config = dict(
    model='masked spectrogram model',
    hop_length=160,
    input='log_mel',
    win_length=512,
    mask_ratio=0.5,
    encoder_norm='layernorm',
    encoder_mlp_ratio=6,
    encoder_parallel_block=False,
    encoder_width=192,
    decoder_width=128,
    orthogonalizer='polar_express',
    grad_clip=1.0,
    steps=8300,
    weight_decay=0.07,
)
Rows from block 1 of the decoder of a small masked spectrogram model, named by matrix and row number. Rows with one number belong to one neuron. Each number is 128 + 24 x the weight over its row's rms, rounded and kept within 0 to 255. All counts start at 0. Numbers have three digits each.
After each neuron's rows are labels from the 100 clips, of 14848, where the neuron reaches its highest value: "top examples" is what is common among them; "lies over" is the class under the peak. Only what is clearly more common there than usual is listed. The data: phrases spoken by 400 fixed synthetic voices.
# fc1: MLP up (decoder.1.mlp.fc1.weight, 768x128), inputs 43-85
# fc2: MLP down (decoder.1.mlp.fc2.weight, 128x768, transposed), outputs 43-85

fc1.212:118146165116104112149113119094148156152159139139172142113112110194200169146115132161113081168145083126117112155179111102144133138
fc2.212:080160096129102126103162126112120121144120127115137090096092137121101116103120144136156149146099110104105111131145117131147125119
top examples: /i/; child-like voice; pink noise
lies over: /i/

fc1.550:103082142125120134111116135116105132134151132139099061124116174117088132142131142121116124089147134090147185129152091136092059122
fc2.550:156174154140107096107125111145129127116122107133130161125142076135123114140127104137150127111124113162121086132112146125126196125
top examples: reverberation; child-like voice; muffled (low-pass)
lies over: /k/

fc1.130:151137143154170158160192111113114146115156129167129136144134065151180156164138113115141144134125124134118103105079132097122102173
fc2.130:106188130140137120094161119116122138150146118094159134111121090118120143117179110132172121135130109140116164196126120127120120143
top examples: /ɹ/
lies over: /ɪ/

fc1.201:082138114170123109113112164049127129125105119106109145107055132134141135167110102104114124097114154118142143147157110148098124104
fc2.201:106131101145089114137115138052120122139135141113120115133061122124111133181120126126111131141123168107075146147160125126128127107
top examples: mains hum
lies over: silence

fc1.294:151114140145165133159096109113177141101126136127109167107129116115142147138132110155089121084123129162137175129123098095105106119
fc2.294:093129157100124112088156160164072168114131118134146143137124130154151130151133117111153093186134119106115142133140106157153152097
top examples: /p/; thin (high-pass); mains hum
lies over: /p/

fc1.143:121096097120173118153129179116148127118147139143104154131122117131155144157153135105133111111106126166108125127090178134142162116
fc2.143:143126131133130144132110162142108119124150114107116141159142100150136127121137108147078122157131106115130106114081145105101137103
top examples: /w/
lies over: /w/

fc1.464:066149137106154137115129141142140122129165090123133145133120175160156154120132132127139100151119094169151152132128113083146127119
fc2.464:124144120110095098098131151078125093142108158106166149095100156123106138158085134123128166099120132126122139135127128122134180122
top examples: /s/; reverberation; child-like voice
lies over: /s/

fc1.692:118137125155151109130107135134176169168170134141116118140171136188192139119113117147122141155130153100136158133164095109165090140
fc2.692:098114123131128124157182167119152122126109122168153091126106079119153113129140156156116118068082118144121135134135130137136175129
top examples: /ə/; deep voice; fast speaker; /j/
lies over: /ə/

fc1.373:162119121118115162144121095111140142098157147119087122154142090149173135159130130136122107144140118145133097136095135157111092134
fc2.373:102087094110109129149134135103183109131114142150092142111166133118141108155135160120126127106124131119134101141137152129121111159
top examples: /w/; child-like voice
lies over: /w/

fc1.340:095149132145117151158089092120095117121107126124165137149104138169167150141125167116101129098164083103129124110115098116149135133
fc2.340:162134138113164096133129164147150173123174133156121115102160098137167123126152092145149153133126173169110144123144156189104117127
top examples: clipping
lies over: /ɑ/

fc1.8:146121112098130139165122126115142153163148110140125118139152138169192161140129130108142152147160119096121123123109116078114092104
fc2.8:134116152125134120113138108132146146129169138075141057103155120094156150141174078152105152151138168102116113149190129125117115142
top examples: /k/; pink noise; white noise
lies over: /k/

fc1.710:127110098133128143138190101111115142148145151092090152133106163122136150141142120142100088159122159128147117107094123126153134142
fc2.710:171112165143140110097094148122131165131164106120123070117133096120130140131149120116134122132143156112087156131136160135086109120
top examples: /v/
lies over: /v/

fc1.141:075148110119147124147129101167073142147137130106111112129144132127159119146143124067180152105160126116126151117079116138144131100
fc2.141:194109130120112098091134113097137115107110118170115153158158139099124098094126112175111075150108138117121124128128108142133121153
top examples: fast speaker
lies over: /t/

fc1.44:106130160166130108103151100113142122140144074118158167123137149172162137106116122100118149124142121154150155150126086144174110139
fc2.44:138117098155082123137134132124148091124153150097152089130107137157170113145147156119125142119117132143141149137155095108134158119
top examples: /s/; child-like voice
lies over: /s/

fc1.459:150114176166131085130181116111094140124143154108122127148107119152183152131127133151158127099113107116121128121117111125158115142
fc2.459:129103116106097134103130087147117119185163115141157100125133189130133117114124111172147091153098156151114122123146152146116113153
top examples: deep voice
lies over: /t/

fc1.18:140118136146155134132057100142099150160148128097134125174127129132131119122129118150140100109142131168118132144141085100171121122
fc2.18:145142129110124126127103131145126151140121093165142117113161086121122149099139114175127112069140184122114146162107156136093108142
top examples: /ɹ/; /ɪ/
lies over: /ɪ/; /ɹ/

fc1.659:152140152121138139147119112160090153108125159107140111100123124130123132124129076107123095088115139118135125107138098128102129141
fc2.659:110132129125135113097151115129150096175126137130138123155112084128141123155104173110144150145152085113129130140127151133171132129
top examples: /b/; /dʒ/
lies over: /ɹ/

fc1.59:113150164133103127161093147147095144132146153105120096100180094121163146123138153152111086111109139141127062153174082138128127099
fc2.59:112118147094097133135078136143144141169138101156165103143165126102123160131115159128126120142102169112093163155157157122133105138
top examples: /s/; child-like voice
lies over: /k/

fc1.637:132104146107113104138133133145155109134119154126126114108136103126123072071124156098104120109127134110152131154152174105096152188
fc2.637:150125121115125136117107084132129107109142132123104138138124081150143101145100120163154118138107098123131142158156149127122114091
top examples: thin (high-pass)
lies over: /ə/

fc1.51:136109162173166124134130172141142170129162164129095165131132119168178141145123153146108181105140131161110134142129114129152085105
fc2.51:133127131148140155101127132130100173120105090147134102124145129108106143126129116105101112126142125136130126080076145135098129097
top examples: /k/; thin (high-pass); high voice; pink noise
lies over: /s/

fc1.85:139121127201088157118078097117178115101162134146152088118118111120151133134132161122111139080139141093113109127137100163138136136
fc2.85:197140130099170135125163108147059115092099144096092177133100186143173126092079113110153127136136120131139145097126159144145136106
top examples: /ʃ/; /ʊ/
lies over: /t/; /ʃ/

fc1.448:102068153131141113126146105152150124198144126104148114140145173124129128135143107118120160123143107106107140105089147161089146146
fc2.448:122173127181119134126102126145091128131092118179146106149111127114119084163132139121153151086135169131128125131116109121147136098
top examples: reverberation; mains hum
lies over: /k/

fc1.270:110107043130151117134135105112127124140124105145115111094163113112105117129107135062133144074115161099162076071125178130110129133
fc2.270:149139182151081132124107133161127149133149143109154138126082106157130115116148106167100147143148105144091162156113083135128130118
top examples: /w/
lies over: /w/

fc1.632:081117096130108105119101122179149096141124139143135120128136158154186174140144128156137152182072130150150118120119131182109125145
fc2.632:133121129108153123196102078160140156116100123127097147142145107146072135116142095111121142151133116123127110107141154148149086140
top examples: /ɑ/; reverberation
lies over: /ɑ/

fc1.719:134127134124122116148152107121151157118146156097118135177117155170152119121159121158103141107128119132090143159154191148119144092
fc2.719:109145109121140150108150149142109082138106095160148135123122115088146126143110139090150120153120142162175134125117051092191109158
top examples: /i/; child-like voice
lies over: /i/

fc1.236:130158130135154152136098140107146140111125158138132135148110084164171150124154124187105175150128154096129116143107083115113104136
fc2.236:140142105162095129101157128162105132153111115123148140106127165099127135127153135093159125114116121138151137125147175105153178148
top examples: /ə/; child-like voice
lies over: /ə/

fc1.147:112090155142085166116115142097116153158144130119096161142164117134126107125124110106103159134101137114120102122141141148130140158
fc2.147:121150145135103131176110143162109094128114109114103107110107145132140168152153124139152113120103143137151119160136154097095138091
top examples: clipping
lies over: silence

fc1.443:144108171137165112105113148163124159143128122141131135153144121173165158128116150163141087112133113159109130134152105110163121179
fc2.443:156114162131126115093123154135108135172178085109143096096101132125155136121131143140171114110132107149126152121142083128151117118
top examples: /ə/
lies over: /ə/

fc1.83:156127145154125119154114096118124094155158108118123101140098176136133141123128117158147105119143167184181137113124104133118124121
fc2.83:122112146086154153099167139144134122086101120117171155107127095154144112144151148142140138101128114113104138196137118162128157132
top examples: child-like voice; /s/; reverberation; /k/
lies over: /s/

fc1.568:116134141111132106158126144163135103103094140147125120153110146146135124133164125141159127135168107146155179143122082095149139129
fc2.568:120157141148115181135119097115122102161135126133122125146096112142134146158151158147126153131114146132092160179150117098134139126
top examples: /k/
lies over: /k/; /t/

fc1.100:165107168116087158149128156142158118129175135124065143152141116108136134128110131107093138147070109094104091121088141162106145111
fc2.100:104121098133077119101156113111107104119107095150169068120118116089110105110138111125137123086170158142119156119182114106127124151
top examples: mains hum
lies over: silence

fc1.189:124134113128108108131126108120154139133128154128090149113098125130141146128061126076136167138110128107176144090135102135145084135
fc2.189:129113079128078118081128117131152111151157124149094118104123150118144132138095145086135119102160126099145153075164134151108130128
top examples: /ɹ/; deep voice
lies over: /ɹ/

fc1.392:144140205104150132168120143107115111074113119151127148132171121147142155133106145109115128110169118108100144103114092159107160167
fc2.392:120097085158074140118117134143122119151130128115136106144131124128093149142133118130140139156095145153156110163126148099135140127
top examples: /ɝ/; deep voice
lies over: /ɝ/

fc1.664:117095129148172107183142121106148130120137143128120126183144078153165143154128135153062148101122143125149065110110141086121140143
fc2.664:050144104118143139120162134062140113115133136126131135117182106139125123111142106119125136107143099130108126112088149117105151137
top examples: /ɝ/; child-like voice
lies over: /ɝ/

fc1.269:123084133094156170154167090140132134104144093112150106101124178124117111106105117132160156109100170116117150145156115127121104153
fc2.269:128144119150109112118103164115138137160097161120115161132114094134112120099148145161113135138153115148165103118077133126154136085
top examples: child-like voice
lies over: /k/

fc1.129:137118138074152120138173151126109150130104157115163182129124133177178143154129137109173111119130124153123117124140166146109119095
fc2.129:118104104150097124114064131149143100098114092149113096158134054134124128114133133104097132152132162119155120165163108119082109112
top examples: /b/; child-like voice; thin (high-pass)
lies over: /b/; /d/

fc1.401:091136106156133116121097151118139130137115116137162132121115148158153170157113141109105157129168127108118121140112135168106141135
fc2.401:112110166123123116104134144106138092122121107154143111131121151157119118126139126094134099077128133159131101121078134161116133106
top examples: reverberation
lies over: /t/

fc1.511:110160145098122108114132119171102148123116203111127127116138150141172145121137144097163161190118145081148113109086117174136140132
fc2.511:135126144148133111124158138074115128146147086110147158158170126117136111150093154100115100067135112129125111111125170168124189120
top examples: fast speaker; mains hum
lies over: /t/

fc1.312:159158110067131153133112121145121150144113119097114134101151100153155156138096154101154131115087139134165199146150112161120160099
fc2.312:139087136072156107107092103142100122111096111123135122137137129134140122150132108137112064127123126162137147136106137139103140096
top examples: low voice
lies over: /l/

fc1.110:097165121135138123150143140158160142129126178110136129119112139158173133139105128140115170123124121074106167141150092146153137122
fc2.110:147117124111119149125144165112129099126128114130173088115119150138144114059160135146140122119125108133151131200160106113165134113
top examples: deep voice; white noise
lies over: /ɪ/

fc1.163:116111139130135109147127140120129146169115166146091117104161111153170161094068158125166150100137107075140117153152129173169109135
fc2.163:087123094167108098128105105158100092125160150127122109140108119122189112148165134150102159084114134187126154113167104104104127122
top examples: /i/; deep voice
lies over: /i/

fc1.488:085109157120143097137129091140124099166150152122138078088108151137143130113122108134172114055093110138118144111150129124161090116
fc2.488:161149088153107136144125119159123115151124123101097148178145122120107124143126144144097157152081139120096143112126132144121137159
top examples: low voice
lies over: /ɪ/

fc1.344:125091110123154138132129103108110132142098153142172108147144116145161113118180160156130139129095149145133145109165142120165077105
fc2.344:105151145156138117140126178122143129106145138152074159172137116113143123139099119087156110128155102112111100121090126103122129126
top examples: /ɑ/; clipping
lies over: /ɑ/

fc1.759:101111143077093122107082118101177130142151117142150103111126108070079118138080175125151135151142104117096148119120108140131122133
fc2.759:147125100155160102125164120151106123138106140089104143138131130124146124113168085124086094084108159132182117150138150117151128143
top examples: thin (high-pass); /h/; high voice
lies over: /h/

fc1.0:103127161092149148124142091144189110152100132141132144121111107108106136128115135134101145106072129136149166125139143160121109109
fc2.0:113135121141146127098161129133084114105108127096144122106126094105138160146144109182121118070153091145128116120101117146178124143
top examples: thin (high-pass); pink noise
lies over: silence

fc1.57:121084096172130133108123158126149091108098150153126146059103142148160170149161154125090173133148111108137149104103136121138140111
fc2.57:140152177132124136133202144126107072142122166082132097105117166119107106110095139099117107083108136144079110147162129111137152114
top examples: fast speaker
lies over: /k/; /t/

fc1.119:170162143143132121142144131132133081085168109129150152116133125151168168133146109133143137132146137112150179161117126111166122121
fc2.119:077120127116116152138113155116129162145105119122132104142146132102152119132121139113106132118112123138134088098147123151067144114
top examples: thin (high-pass); mains hum
lies over: /l/

fc1.121:084168116085086132145166118064103147116107130160134128139135144171156162136111120142085140102144105141163149103148095140132080105
fc2.121:138113141173168139107089177149125136144133109082141110126126129157128131128142114159128104176116178122109122178130182104160159131
top examples: /ʃ/; /ʊ/
lies over: /ʃ/

fc1.118:119134147152125096089094166151117112122072138114147103113117111136159154156132111151104151108134125117145139139113114182124114135
fc2.118:087130123111111131126115130118126111133145115126122146129123147111126122145160122115110185138156099142102126158149146119124145081
top examples: thin (high-pass)
lies over: /ɑ/

fc1.313:117111116162109134106139187103144131169129142143162155095120102133149163157131156100105129124176112126168145089120131138154155138
fc2.313:157177139128153117111154103133101139142163120159137074107099161140116102095112098125182133150107139158116111136157104124137118117
top examples: /k/; pink noise
lies over: /k/

fc1.32:175137142140109156139138136121072126165152134133136085115094132160158151133153116144102079099134117108171139131138112108120074181
fc2.32:114141101123147107113120142154165128111126110103129168139156131161127133137093113154141166155110120145129106113134172134127177136
top examples: /d/; child-like voice; muffled (low-pass)
lies over: /t/

fc1.142:123163159109150127167145176149138148152153133133132138123142142187190137118145162133178136129120093164104152128146133149159137131
fc2.142:154115128138083076100131108115111098139158086092146094134112164135112156123132133108123136149124132158147139125162106152148141112
top examples: deep voice; /dʒ/
lies over: /dʒ/; /d/

fc1.285:133114132119160139121133134163119154128105113125134129132167106168173155131149126133146114121102137140178118107116076120152163151
fc2.285:119112080112142164117150138136104138102103091131124143152113135106132124116139087132135096037097141152142114126112139123107132159
top examples: /v/; reverberation
lies over: /ɝ/

fc1.254:066139124156103133126151125133144110116154132081129119115116156161148142106117123148110160102099089176122159156145082151128142163
fc2.254:152142159117151115107165165112107134115151075087148094114134132160110144068131122141097130095123122155083162157140120117114164127
top examples: /h/; thin (high-pass)
lies over: /h/

fc1.102:128117121107152155132103207145134103132163136063086113126123113109118112107067111101122132171104147146107120136075097122098137130
fc2.102:107075136134100115132138041118114110147130139158133130161143128145153152177139126118158113121136130094112121132158171104135148159
top examples: /ɑ/; child-like voice
lies over: /ɑ/

fc1.747:142132130120116130120163113126116136173109177123134122146154083144138118107109114112138089148121140116143105153107107128180156164
fc2.747:141150126117140111141162140131111138102146103133089096123072155128114140157106109093121106140074108161145120084139108122131124172
top examples: /ɝ/; /ð/
lies over: /ɝ/

fc1.625:104158143137118104144146141162139139108091132118142134125119122125144128130099100125088105112103157138129139108089122153171148137
fc2.625:160120131162099119159132146148160108131160105131121116143141103122140132156143109146081103090099135154107141106138127140147145096
top examples: mains hum; thin (high-pass)
lies over: silence

fc1.168:152137123128135138122118137073126127123126138114119143131102120146180183181127165101100152166090106105156095142167144155147106116
fc2.168:110127154132113132134123097117141138151101124129106104118124129131123155101145086136151148112149124142095169096095137072097155171
top examples: deep voice; mains hum
lies over: /ɑ/; /aɪ/

fc1.766:139114105103154144161121124126149101108124133158147155128161124150192188184113166126168101190131149123147121116133116158110118122
fc2.766:151174128152136106103128096136123097069102127115117130115156126114124101076134151100113112125141114113112170142151147097093122132
top examples: /p/; mains hum
lies over: /p/

fc1.455:134092152132155118136135171130114141208148115121118161153120126142155123115132104151150097132124123194141119127126125120100099137
fc2.455:124136138135093157108168099137148095064114100169120114139124130087176147157097164109108179118102145078120079128123163104145161117
top examples: /k/; reverberation; child-like voice
lies over: /k/

fc1.158:125125167130113114091163095193148147157177130137119111107129141149151130133167121157080121145115123134120110099125181133132127145
fc2.158:165136107131170148134121113091106139133137102155126122159173136100174135163160150096187115150164130113139124127135126134123107087
top examples: /h/; muffled (low-pass)
lies over: /h/

fc1.673:134124106115151147169110117151148067128117137136096110148119129099134091102118172083139142101125123171111130153153134139122151137
fc2.673:128121138117099104127131119080125157106145106103152107114139111154104114177141071172105131148139131086136135120133121142152083090
top examples: thin (high-pass)
lies over: /t/

fc1.350:095133133143171086121145123163119155135151131105152115109119085142133121133097145150160152146099142139108153132121123104149134145
fc2.350:130158141125103133144153147180103153100162121138133154138114127132134146122114147116089125115150134123111081128125141142097132143
top examples: /i/; low voice; mains hum
lies over: /i/

fc1.411:143133130123136113099107142081128112094133139110103080160109127110080098143114110143074139103107136152130169109133126165133072098
fc2.411:111143126104151166116182134158126134147128080131133152134124116110165158137103161114183114160094119149126103161094143113179160156
top examples: /k/; muffled (low-pass)
lies over: /k/

fc1.82:129135091090146120149153159122112147132144093131143147128157118190192176140121115172103150151118127142167124121119140147135121153
fc2.82:094068109134146168143131137133112138113097096134118117152136119140141141129113089155103119086110142161125137144101120118144127129
top examples: /v/
lies over: /v/

fc1.608:128113148145167122147119133121151153165124130129129129139172129160167165131135103141118129146133154101139169125128141120111142144
fc2.608:126085167126099150115112141097146111125125125118134082118115169144132125111133102131137077106101162187137108124111146123120154089
top examples: clipping; reverberation
lies over: /ɑ/

fc1.446:126116123127140107085119130136081169117141112091123151135131131142154196198162098140144135114135106131101145122092122131142128115
fc2.446:147127098129137108121123081082185113138094141133120131081127101136148119154107145110172123139148143107131087120155102120146154112
top examples: mains hum
lies over: silence

fc1.185:114108119110162137108135135125117110110163164148126164139142105165164142134136129132142141096161115153107171092139170111172134129
fc2.185:092079144142134094115129127137106146042103154138109137112126127110147144145137129098110133134111128162089131119152099146089136127
top examples: /h/
lies over: /h/

fc1.299:127126061126142159128118102149148160168082114094149105095167103137138133139131144080139135142148148105150109101132121153101136123
fc2.299:137136184131127110141128134102116118094138158145133138147088126117100122153130142144123105149158126109090167127102141050200166128
top examples: /k/; white noise
lies over: /k/

fc1.277:161124164151140125145109159102135146100124107059147137106129158147174111081096151091111181116101132121120166144113123164148123127
fc2.277:109114074102162138131155121109146110149158105119121126104129132128155089156129105120165133137080145146129127142129109114160125128
top examples: /s/; reverberation; child-like voice
lies over: /t/; /s/

fc1.48:139148098109134132146131110149113131109141170166126145129076155152193131126157151118142148188159103148159107143123089127128120129
fc2.48:141109158169113151111131135153138143163117108125142100171159132119166123153136136083137119145085122108111098104122172147089184141
top examples: /ɝ/
lies over: /ɝ/

fc1.717:151099154120105151091119156121133162156163136105152141126125126129171152114094115145129089142088130144155167144114156150123160141
fc2.717:115125130135132167139118095114141142110134096114126128129102135094116157142192112113131143100145115107139125115139146057125132129
top examples: mains hum; thin (high-pass)
lies over: silence

fc1.615:131110121186156112147146127137108083145144188100144091124105147110140142119161148164093156117106158162104117139124130119134099105
fc2.615:110117138077101152094108148147151168142131083165141116151155084144082121161126142125166090175147122113135164112125161119115152170
top examples: /ʃ/; /ʊ/
lies over: /ʊ/

fc1.471:127097098150120120190140127137109117139120108102150106131065111097124145155109133148140138147120157143139120109122091087094107096
fc2.471:135147114095102128061094151129140162127102142122148123138154147101105131110153092127126102100154135155123114135146166130116147143
top examples: reverberation; rumble
lies over: /t/

fc1.618:113131092137144146120146139115099098131101085144164140160156121134158144144165137139097163145133147127135150072094139150124153106
fc2.618:120122141137137087140094102126174144140133129130129096124102113136118084131086132128165121115064090116125090184133073141129141167
top examples: mains hum
lies over: /t/

fc1.298:126176145114162098106134136186124176128121118084167142116167089137145140154136142138159142127115150136113114114133146184115157149
fc2.298:113085097131138148139147119116120102121120164147101082108119141100155148102137113112089115140105129121151134117117115138120100148
top examples: deep voice
lies over: silence

fc1.175:161156132114092085080084136125122172145148132115115167134121084106102101134131154114169100120111121131129083119083122143128161119
fc2.175:105124131127174170162169115126131089091152126136156117127137153102139171141145113132124136136147124108100149133168121125134102175
top examples: /w/
lies over: /w/